python train.py --model="image deblurring model" --dataset="procedural textures in two colours, tilted and lit" --train_examples=48750 --image_size=32 --crop_scale_min=0.8 --horizontal_flip=true --color_jitter=0.2 --task="deblurring" --loss="mse" --arch="edsr" --norm="none" --activation="leaky_relu" --drop_path=0.05 --depths=[8] --kernel_size=3 --stem="single" --widths=[64] --residual_scale=0.3 --init="lecun_normal" --residual_init="zero_last" --optimizer="soap" --beta2=0.99 --lr=0.002 --beta1=0.9 --shampoo_beta=0.99 --eps=1e-08 --precondition_frequency=10 --max_precond_dim=512 --merge_dims=true --one_sided=true --adamw_lr_other_params=0.00096 --grad_clip=0.5 --steps=7200 --batch_size=256 --epochs=37.8 --lr_schedule="cosine" --final_lr_fraction=0.1 --warmup_steps=720 --weight_decay=0.0 --adamw_weight_decay_other_params=0.01
Rows from block 4, named by matrix and row number. Rows with one number belong to one channel. Each number is 500 + 25 x the weight over its row's rms, rounded and kept within 0 to 999. All counts start at 0. Numbers have three digits each. After the name is the row's rms in percent of the matrix's.
# convs0: first 3x3 conv (model.blocks.4.convs.0.weight, 64x64x3x3), inputs 49-55, a 3x3 kernel for each
# convs1: second 3x3 conv (model.blocks.4.convs.1.weight, 64x64x3x3, transposed), outputs 49-55, a 3x3 kernel for each
convs0.0 085:473536512514556478462493511468562528482497491473475484518494505535533499471525452543488492483541498479544464498536506465493509516479511507493477495489528499512466509542487459482577468515483
convs0.1 089:478503523501470481469513502494485490494498537524452509534500517483484526514473529520488501518461497499526475485507467487527516499507479505500518480533472490490451473488492450498478509498499
convs0.2 086:516518505491476475514493557523495486490476498507471458515510452511528467467527501463516523495502513510534496505515531497475500481475516483563487488482501498491491484502508449502529503488516
convs0.3 096:499479487513474514518463447494493499488484511497492550519498534518508546482465471519507549538527489515534531516524511502508526499540486537480501448505519534494550484475502483563497487484511
convs0.4 094:541485499502518509482508499495498486492488519486538492486495490524487477493494532486505496496552506482483498486488535548544477476456558455481511518541482513497539529477489511512565458524524
convs0.5 111:510522477493494491521502471514505531520482494492489470495515483513488493504520456495497521467499562516514497492519469515477460517499507490532477480533495488505525505504488496484510480550501
convs0.6 089:506539459521463504510488546467522464481523486526478528511492474489517508496533471484495515454546475498481538520518510514507483477509500496479496491522503516536482524520502478504468503523475
convs0.7 096:493520501504462526488479505481511534499481518543536515499499504512481542491500518502492479452486481485538482475466476473513519514570472491511497521485432509499525500544518503449514506465507
convs0.8 098:509487523521502584523462520465505488480505495499478520504485477497536438502506511508493523516506457480479506464492516508503492506499516503477544509523502504456513499503480497509441477465536
convs0.9 095:492490498474484526509519504500514529494512473480506470494491542515532479465551512492502496520481496453480505500484515506515483494509510496508485563503488455486542495500502494510458497503491
convs0.10 104:538478520493529490511481519503537508525457511509490530521490504511477499476540481493503496470526494485475511482507501506502481502506510506536460515434514477531480536487514477485553516483463
convs0.11 088:498460498550464469493485515458506484514517491506506512535507478495504474490506414490519504521493494479476498517524520486489529512483502515445496529500503512553496481505583473487481486480526
convs0.12 098:482516503451575484491519477480508485469502472510475495501499538497495509492444509505514475530493519499491484514523484511517518483519462498511498473493482527462508544447477516555507491437499
convs0.13 100:491510510495517514512520491517487517534499498448554465482483520490500528482563438520537509471541478506480500493466504484510489504477524538486465460510511527477495505496516487481520512494493
convs0.14 092:493500523498490551524472462486494493507464530502498465519511513504554484473508487488505520491548486508498524495506486528502523502536499511487483550451517503536502491509451540517481516498531
convs0.15 090:484470487480539492490479513470489492508489508494536519461487511541464480528530478515508524505523499472507460505525484557479484477522503507481479488505503539552492474480516512514453498523514
convs0.16 100:491489479530487506502496492509463515516485507515507472477537515523477438527533480500505500489510475497505535476481535522498475494508518523432539497504502478503519535465563465542515499469494
convs0.17 125:519489508502493529511514465495494503501534477520480474506501501483499514484510493494487490505521494504487522500473491495484524512551482514512509486493498549487500485503538544539426514466493
convs0.18 126:510508496568450502507489517498488508478522480501506498490514471544455487497472506547470513526451496507498500510480501501445547482468537480487517521468537506482522510504505466526512485481519
convs0.19 098:516521503466475485518546492514525505507505503502517476528474482531507525503485527488505494466495500533475484516515502500480456510504502511514527475469488489450520472450481485540509502490482
convs0.20 090:500488540491490482483522486493553513508487500508473488529478476478530501496472514476505480510487489479507493487498513493499546496487523506544542529480497479504477486466540526504512479476524
convs0.21 097:507519510464519470467523509533504513517543468471496528479488498487544479495517513520488512490518506508495494499495520492532476457477527491522518540525461463485476539539561495480477512514540
convs0.22 096:504511491494482489499479506532489508485495465496499522459520512503498442524478498476504518536478517518510518491498538512476524519506511532537524444520497505522503549538492477502513507529515
convs0.23 105:525489500490474505529459526535492498534467534534506469564456521464489525518516510492489495525477537527506534498488498503505485493477501485495510472524479492535497497499493486518449496488529
convs0.24 100:520527496480514505488520532469486489489485533482505480527474472505527469543490525515484523456445483535481501521516527474518482506523497460551480561536555517449512498477459538494502501505493
convs0.25 104:502474496494458477538518502510512568499520498490480508521515541540481483470504494531492541501507504489508467481503503509474497506473492492500502519509496517454473483487512480485523506511530
convs0.26 095:484504512462452480517516548500491490504489518502510504522508479459522519517440490536482507515494513519504522467501502510473502520533544512543485498530506551523482515501465473539492503474472
convs0.27 101:497504514516491503543496508516480504530484517510490490475535530530520504492499495492531472533459490490484490487517492521511511527499514539458500488472543521426519528486476506519493493542503
convs0.28 105:497456520480542478509505498512502476479481490516498498501495483463554465495486520477490505510533467521516546512496490533509462530456513510477532496465537543479522505499467502478516522512538
convs0.29 129:504488517473510506484508503509498505518475499532458535482502483453507526496460536487529481518496480541490496499490500471531506495524472511497501547479503524496469522489488563481479528464498
convs0.30 102:489497505488516490494494521519535506511526488504509481485515539491500493487526486476500505515500497469508507465547475549416537497522509517489502442501517531443503493485495507499489530493518
convs0.31 097:488511465536525472480491501499487533503458524514474478499521482521501491469531520493506514527496527478483520497531479526518504487505484516507464481481514495490519525504522525429530474487516
convs0.32 103:502475502484511494539498513519500448494489491569502510499502523491442491463547522483492526514498501476520495520517512476438485533507496509497512494498487512483509537483475519502514507473514
convs0.33 088:509519480488521477464529471514511515522485509494513503484526508513505485465493515532485499502484502545483502498473463502564495488523475536500507543453482476491494474524516522448466509525539
convs0.34 089:504495491514479516472500529529484504511490487515489466491518499520523496501473489499486531522516510507507494519524524485468460499478526553523505497487523534491459490517534496477491501497450
convs0.35 093:482507477479519504497480525504488483478517478555467526475529467482444524482513538510512487533491480490492499470506483516494465503500503512504461529467528521471492532492511510465521469508501
convs0.36 102:504460538527507474554498514528483514475536538488492515507468496500461510489522457509495505490464500511523504463506521499489454499509477512495486512523479502468499469475462477510477480499511
convs0.37 094:528505476515485521470494500499494474494508497497526501501502494504494482496534520505465500529518467477531550516469488497501496480519506486487504454452510503538537510483495475521527495504509
convs0.38 092:479520488495481515507494476517440501497512479509515499492486481506483491494524491526497529529506538517521478540516536525500514483496475491527506525555479467509511460567493496479470484523514
convs0.39 088:473530502530544508499479485480473489472472492502511548535518510499511512540460490527487516516497472481472473511473472473486523542514470461504508497495471531513527447459515508533521459469494
convs0.40 096:512498510504456527512547488525500507512520484525478505496491511506486538498488518523483506513503453493513462527494508532456541538506478528521476487522494534456519529533495513548496557480481
convs0.41 092:513460489490521511464480494526492499520450528476523463499513470496504518504484479501493500494525501524511510500472476500509494516463524523478484503511503494529510500465504552464537471549482
convs0.42 097:519493498512516485510467491495486484512531477509519461522464488516552453504488477498430533511513471487524505485519526521431513533504497466521476497455554503476492475472495456515497476491526
convs0.43 101:512483508522501507500493471514500498518502505469547533496538495506465495484534451485518485556495509499515507553487510472488512493519513529506485477436538481505540472495505499519424490482501
convs0.44 117:485500516512509503502509496497479498503461512501491506511483504520485508466532474502506487500541485500473493485518524496508481510499512519533470506475503473546466519504490485491558530474451
convs0.45 100:489507474515466478459545507518477506478547449537491513515528486503510510494562504501489485458534472525533457498502490462526470479529455480514480447496529510525482525518532462482525525508475
convs0.46 104:547444524506502542527469503517505476474494466520515501499501491505538511507452543477477509479502501493495499487487524481562462498465490515454518505502478513488521519449523567480557498487528
convs0.47 103:514487501538480530510459499513494512558482502539472494537482480501495506500450509516494513477535504506497515488483514492481497498504526507494482537460509521458521517481510493508531499493494
convs0.48 093:486479495508541504499490512479532511469515470535501493507479480485505504494508492517553508493465540478495492487503475488483557491502491520489450479493556490489496482513550474545469516491509
convs0.49 085:534482500523478494500501525468460509480524470523476505508452507471485476524523519530497529503492481510480496484512530431510496527484466487502491465521474487512540476516532488536506515504548
convs0.50 095:509513487495545481505508514480499492470480547523474485515501474495527524497501535484548466506518496510485481517468488475547437483511500497475513495491460517512484533468541508481496491521476
convs0.51 103:487484494461517514471491508547495507527471519467451519496552498482497587520481524481505512536545485498468470507520508543479483446506511534471440476474513524567476535498555503482501473480515
convs0.52 129:484517507502444485481521483512468477511502506474502520492535520470457476492496510498548510507501513518491488529558506497512527474479488508536506519497503488485504505477488488505507485493484
convs0.53 116:517501494482495532539475496491504507550470488496500502493507511472572489471529480492525491465521526488542489531497492470552478489519505520483483504561480521497510521524475509530467515500507
convs0.54 107:499543460509458502509525529499516528528493467461498488525536507511455452510512489494543509479512475520493519487549503534449501476490488479490485494516531524494493524502494468509493526536532
convs0.55 105:516479504530492490498481484489477550482546496491491515495484498489503538515501524528452506509531491481466495494483501532539471497475451473489498558521488492512489484460494503539510470473479
convs0.56 094:507515475478449495498513515555513520484496519520489467493518533525514547475458487506513472484514479477474468473505474501467497542498535491489538463519463513486481493561491467445527528512518
convs0.57 116:513498514497453518510532486525534489472496499491495501497490526474509513497474510502489500515542463497498503533556505444471578477471486523512515506503552492464500501546496518433499489514511
convs0.58 093:461550456504461532519502510458526494498506491483479489481498499515511490522531516510519523471499491497513491510503493483440536528479483486524489458480521478514559487503510499470458519496512
convs0.59 117:481475496490557483500500496494483493501508557533460517506519484475486495496498510477503487527504479485497482508517481492514447486498484475485490496442581527472502482526519508482515508511497
convs0.60 097:473514517483492519510467537481514531484520453451522456492452526488512504508541469497505507496506510484515485501506506482477498478520530500515528465533486489515507462503487516487519497457494
convs0.61 103:485528511524537494512522477483475494494486517490511527506509496497463568485528428519545504519473501480476487502506484495446559538509501494455568479562453468484553479487514534562441499494538
convs0.62 089:504486503465531513487511504524494494474504486523455519468502537479516481521524526511507504529501514525500444473502494480498511491516490499486495483566472487463473522471476510475499498491447
convs0.63 082:500510512477499504491469502507492455485458498516521517514491490482537524510504516514511484506475517479458464507500503490460486468532536508489507501459471491493505500517513461493491501536493
convs1.0 089:485513496547450512516457533519512528535439521558430502558475524502496503483473505522473508492489481493478504488512511505500501526547493518476512493499505563548525546490514459523462518513508
convs1.1 108:453501511468500473515479499481489503471457497470493538492480511504510490494470485516516488488486563494500560499542512544493506508475508503477466492456523513547504450471497493453499530523550
convs1.2 093:509525499484474509437526453515471491512557498509544466510479497505540493514484494552477520513523484527445493502532494491506526457567510499460517504561476536485518520501555474524513501532465
convs1.3 102:505482493517505489511545502495527532462500516485443497484519503490500502504495490527510531465482525494474468445419480500503456496519485494574546478524488472465493536537513515500534459478525
convs1.4 096:472522503517456519525521462483476514498518495489501501479487517473554502514457528515481513493469511510495541485550476506455492467530519506496497509474507471499487473440542500500448531541507
convs1.5 122:463524509503501477465496484511514514491480500476482492531465519510483519558484532519517491494480471481494501515484511473536544539482504511501472569524522534507499495500466458464463458513526
convs1.6 085:489507450508519506498457480481517502507520523530496517537548491504523474504513511518525488573465519519470528489511525553532519485479490545473492501509499498501525501485508526521495485514460
convs1.7 094:520513500491568460462480515481485504485502470485537479486493475497536485509483503461477513504451512492533520482463527466574518521427502500443496491453522538553498492505459487502535481482533
convs1.8 100:516496494421490492490465546487499500508504526526483543498499486518465501541536467502518519502494507493505483502510510553510480509509521497531484486536437477535483470508499524476530533497498
convs1.9 105:490447496502524487511535528501542509514484532480478502500529476506551463500461501508556487501492482500517498500489494495516444519503519508525536528495396515526526513504505511491493496510511
convs1.10 115:475490468532463503461533475498490526492496469475501501505507488488519447519484512480545487494470515525513506526476534505552511490480468483488508492532486526440502506487508496491479470532489
convs1.11 099:493480501506532517487519506461525489510505462546475508545488489518544512509444512528492533522506474518466524471511523467488510475484513518517498487466498498523522468503549518544452477498487
convs1.12 088:563451518486495526482433517517473509533486507532494517520520513469516517504475507495522508524462486501502466497499495498500463517486512511548478502493550484521474500531532525504474512499462
convs1.13 100:486530489523441478496513525553466513492523459487504510512518505497479492505523503513509510543455542463473500468490491480537500504481499487523432508501514525477483482515482455515486511540480
convs1.14 090:493449517478493547528490500527513506507590525503498491502506501529509488486528475509492506534488499525476473493493470565552506530496466543508474513527474504509464497501522476512461507522486
convs1.15 087:507501517520471516515539489507486478511514500500496519510492486515521497503510513511526512517469497479524500498478498509507509537476518508488526542525514538513493500496471523525541481511499
convs1.16 083:511516480498483516526561501543527482520517478436505494533467500521504506535486523527494499501493491475486534459511526467505500447550487506475495527520484457504502505530460486446519461519527
convs1.17 103:542513512529500488509528524488474498492494496510517504474527479494448493466448470526512481522524502530506526509546481494468488532491492493468513487532478538478482481429481510493502506540514
convs1.18 124:478483511471471511486500477486502514462499508456475482494543493499488501501528502526540519594545534557513512479530515527539515506542482498523496497504508492498523512477483522506451548480478
convs1.19 100:512524503503521495493464475475444442505531493479476512497534503489471474496523497510467480534494510529491493552524488484498502506523487468472456524553510464456509447459520523511511503502516
convs1.20 097:558475500525495502462504520489493514526482559507467506496497524518456505533531512546516504504475530482506488467525512456525478528499493522489496501471484493481482480503499509480500502526516
convs1.21 089:507479499540496510502496502513479481492462458515517509527517493518467513468479507537541485507451465501500524505495541496505551478493553511468509484492534501502525471531498482485478522482454
convs1.22 094:500531519494491515484485520493517515497501483474523469504508467496497500513514506486483491497484494533478516483495458519508517501512464493464488493526485492459471486477503513492526476498458
convs1.23 103:551503447535520470532504458506479487508474521515493455503509481471497513500491476500496447476521461507470480468535469516532456482555484551484477508449454504486510455524521477475521492484510
convs1.24 094:476489510484508499480470516498498488501509511516506527475514494516464498484515473519460462486513478505490538516473509505456514482505456519495495466498456482461543522546473527547431516490474
convs1.25 103:510467475513508523522519500513513496515462522464533488455515491489489538495518518536510543453490502470499462477488477511519504529551569514520485489519515505555496504498521498520513486504509
convs1.26 091:448498455532508499494522500501528501512504496497486506526508509498493547478492500494487521514552512500488487522470521538478471537495473488514485575457499516471469490515475536487541498488526
convs1.27 101:484497484513455488500530499524486500488495497464531503535512482520511434515436502479515519471534483538483500484526463458479475519480498456525534486494506524516472514468508481504525496484482
convs1.28 107:463517475530493521513515489490503482503510490533466484507505562488483475473511497438507506500473503530499511476520519497495510494507512437505529497504503487486518479482479478508503502501523
convs1.29 137:541509517520500508508496509521485480529487498504496507528514469526537465492483491494491488478501502491516506534490480489449505505490510519515514493511503501509471478480464466507499460490477
convs1.30 093:525504500548520502500516473537493508504484484515469469500475508509512474488489529491488508534471496513533478544484498473549511499479509544514509496459551514535474514529498513462537501501526
convs1.31 083:506522519492511493480521463518491504495543523467561495535462527495445538536486544508550487461513477487498476491472492462482520535491502512521502506567483525505484473508512485529501500460518
convs1.32 096:505501483521493498500515489514485501485473487519559481502529538485476459541504532519518528512499496462497489478521503465496492530501497464539493520507498480524525509537488523510518510451486
convs1.33 094:499487516505467510531509490508512505521444493531534499479473527521526469506501509498540509484503473506508496483420502526489485525525503558530526519443513515553509530482483480528528505445508
convs1.34 094:511483500474556478481500535533454498540455500511562490481496507532521546501483519503457502436539437469489519544505504450514478510518449479485514493504477506489472515492520430471493495499532
convs1.35 096:472503506464479518514528522491511489510504528499512507460523515494495495505505525490539499513526470528440510483506478494485534482499517495518499541482551487488466490470542486522462518494532
convs1.36 099:504511477509484460466543493507513497472481468503533494514554503470505484511491488506463526515483487485510495517494490517530518459505534491552531509437516507520445503536500512465533538494521
convs1.37 102:521510493469525544465515479502505517498509512474498491557547512507476486509520521494513519513491512512513507508491492527541491524461500483504496521514476532506528483498480480488518529549513
convs1.38 094:513525545494443506504518502512469479485537539496519548536494500505463528526513516557512498495506505457510507502504463493479497533486470529458521516500495457477507503474494494469503492463542
convs1.39 085:506495515459520490484445538522488512508542500495507513506504501489505482498504509532544509522517506490488516502536518494498505498503528494530511552460499523540521543473525489506536504507547
convs1.40 096:519479518498519498453501503516502476531461496488522505497518491477500518479461529557471484485492480433522488513488486477535452508484459508457525523491483470496494501491476459486498507467518
convs1.41 097:494533523498500509513510545563509480499495534463539497495515497492496505567499511521505478496499466489524536473509534483450487508469500529481496523518479505518471523475501490542432502539519
convs1.42 095:516481522533500508484505527508492524513480496526478527484474529512487526494479485507508498502503515515542517487450517488552495503489513495547529490495434548498500507487445497498494528565498
convs1.43 094:483518535475510515496546516511451526503523454453490484526490499484522476527514493494481482519467473528488513511525504502483538477517483498515473446540529503487485482501473547492483515507546
convs1.44 103:521475506462525494550470503491510479481473535491520511489505510496466528492511484537468498486497473507491498490516479513467481485494524546475502539457534458528457479528520492474495526494489
convs1.45 093:503505559495526468509497498511479469504505486484502469501487506506488482520487467547475508532435534500513475518455502528468545543508530483439471495564549518478475506514459493480545484493470
convs1.46 106:470496530393499572468493523499486476503529485525500528463501489538472457475528492496515493517485537485535529497502523541454518517467492504484562535440512487514530524496501481422496511511499
convs1.47 105:516519504520483440499493515481537508539543470511480521542505535510453510505516493498498514491481509517532526467508483554482503479477487479485483473545442498513541484530479534459524520514517
convs1.48 094:478476504530494500503501520506487471522477507481453540520504492528441481490494497510489518528481491495499505499511468528492462492519514525485495457476517490542489494499499462432522492539514
convs1.49 086:477489489498533495472465469532531472507462517496547496517476509504492543512495517510478507546465499485491508539521543522428577514501500541472518510447499492502521458526506480448482471505522
convs1.50 090:462460482519486481505512510510556485420532520524477543464513516508465534496511512547517519504514531517486511498462564518537532487506487551519505518536511484489485532487531526486482504524471
convs1.51 096:498538493489459542523491509480502494489522487469496472482477497453517444499507510538489508526475502477488505499457497494509504507524494496457521527463549497505471512497531485524529473448511
convs1.52 120:494499505551501512532525472538553503508493508493468514509518516491500514467507483507499510525489516477487521500481500500545554447466477527518515489501503518510514520534492521531486520546547
convs1.53 125:526512461496539459485501505486512489513490520516509505500448510505545501543477497485485457458507504491530487499506539455517544470498557491494532498540483487491514490486483514505537487485525
convs1.54 099:487432486495529524486520524543510536521463494473478469519489539533498459495461520483528532522459515505433498451435502487606493494486540497549519492487489489503527466518476495477516530478471
convs1.55 096:525489485490497458496510489428480476528474492462513512494492472447481472518493509517469525545504495496510486549541503493475415520525531494503516519472470512539489504491509514504508533500506
convs1.56 106:475514493501533512503457489465526520514485482510505482511518508504499508456438485532523499529483519508457505522559526490517478489439480509527487506481528498486497461473522471543508493448517
convs1.57 114:492488512482459505496448488529532502503507527544514517471508476486524478506520474524468505485513509514508508524548521528556501456522499467483521496512497490501506518533531482496480485492490
convs1.58 106:461513523455507461528500530513513534521494504460483523573497476494505486505478477478531504527464536485513513488530490472536457507528470496459477468524523509474544485512483536481488523482509
convs1.59 122:513505507481468478483473474543492515528502451512505494502495469494509463509486499523480494521501520542515525548512502566520517547495522503524521557506536539544535487513504457460544442473475
convs1.60 095:503484473467510534504527458517508527547458517476515474471478529502509463486478537546502510536463501490479480432489491499524531511500507503515530532480524480481461541553530529522446488463511
convs1.61 095:503489502500464461482505520458496528460507523503515517477494496488487524547502489515519510469515515495444507465532454560472461486514453462552496453547459455469539501501490505522474480500496
convs1.62 092:512478499481488514473491507515498459526495525517529473476466517472493522483518496517477521502477455510482499511516482518461482534495544520513501426428539537541489515484515508524471517502500
convs1.63 101:526496509493499469500524494511521530510430503507516516550489503472524454498482522511539506499467536506503502497439463502546518496504495484485518487486545529508492485516543515475502497504484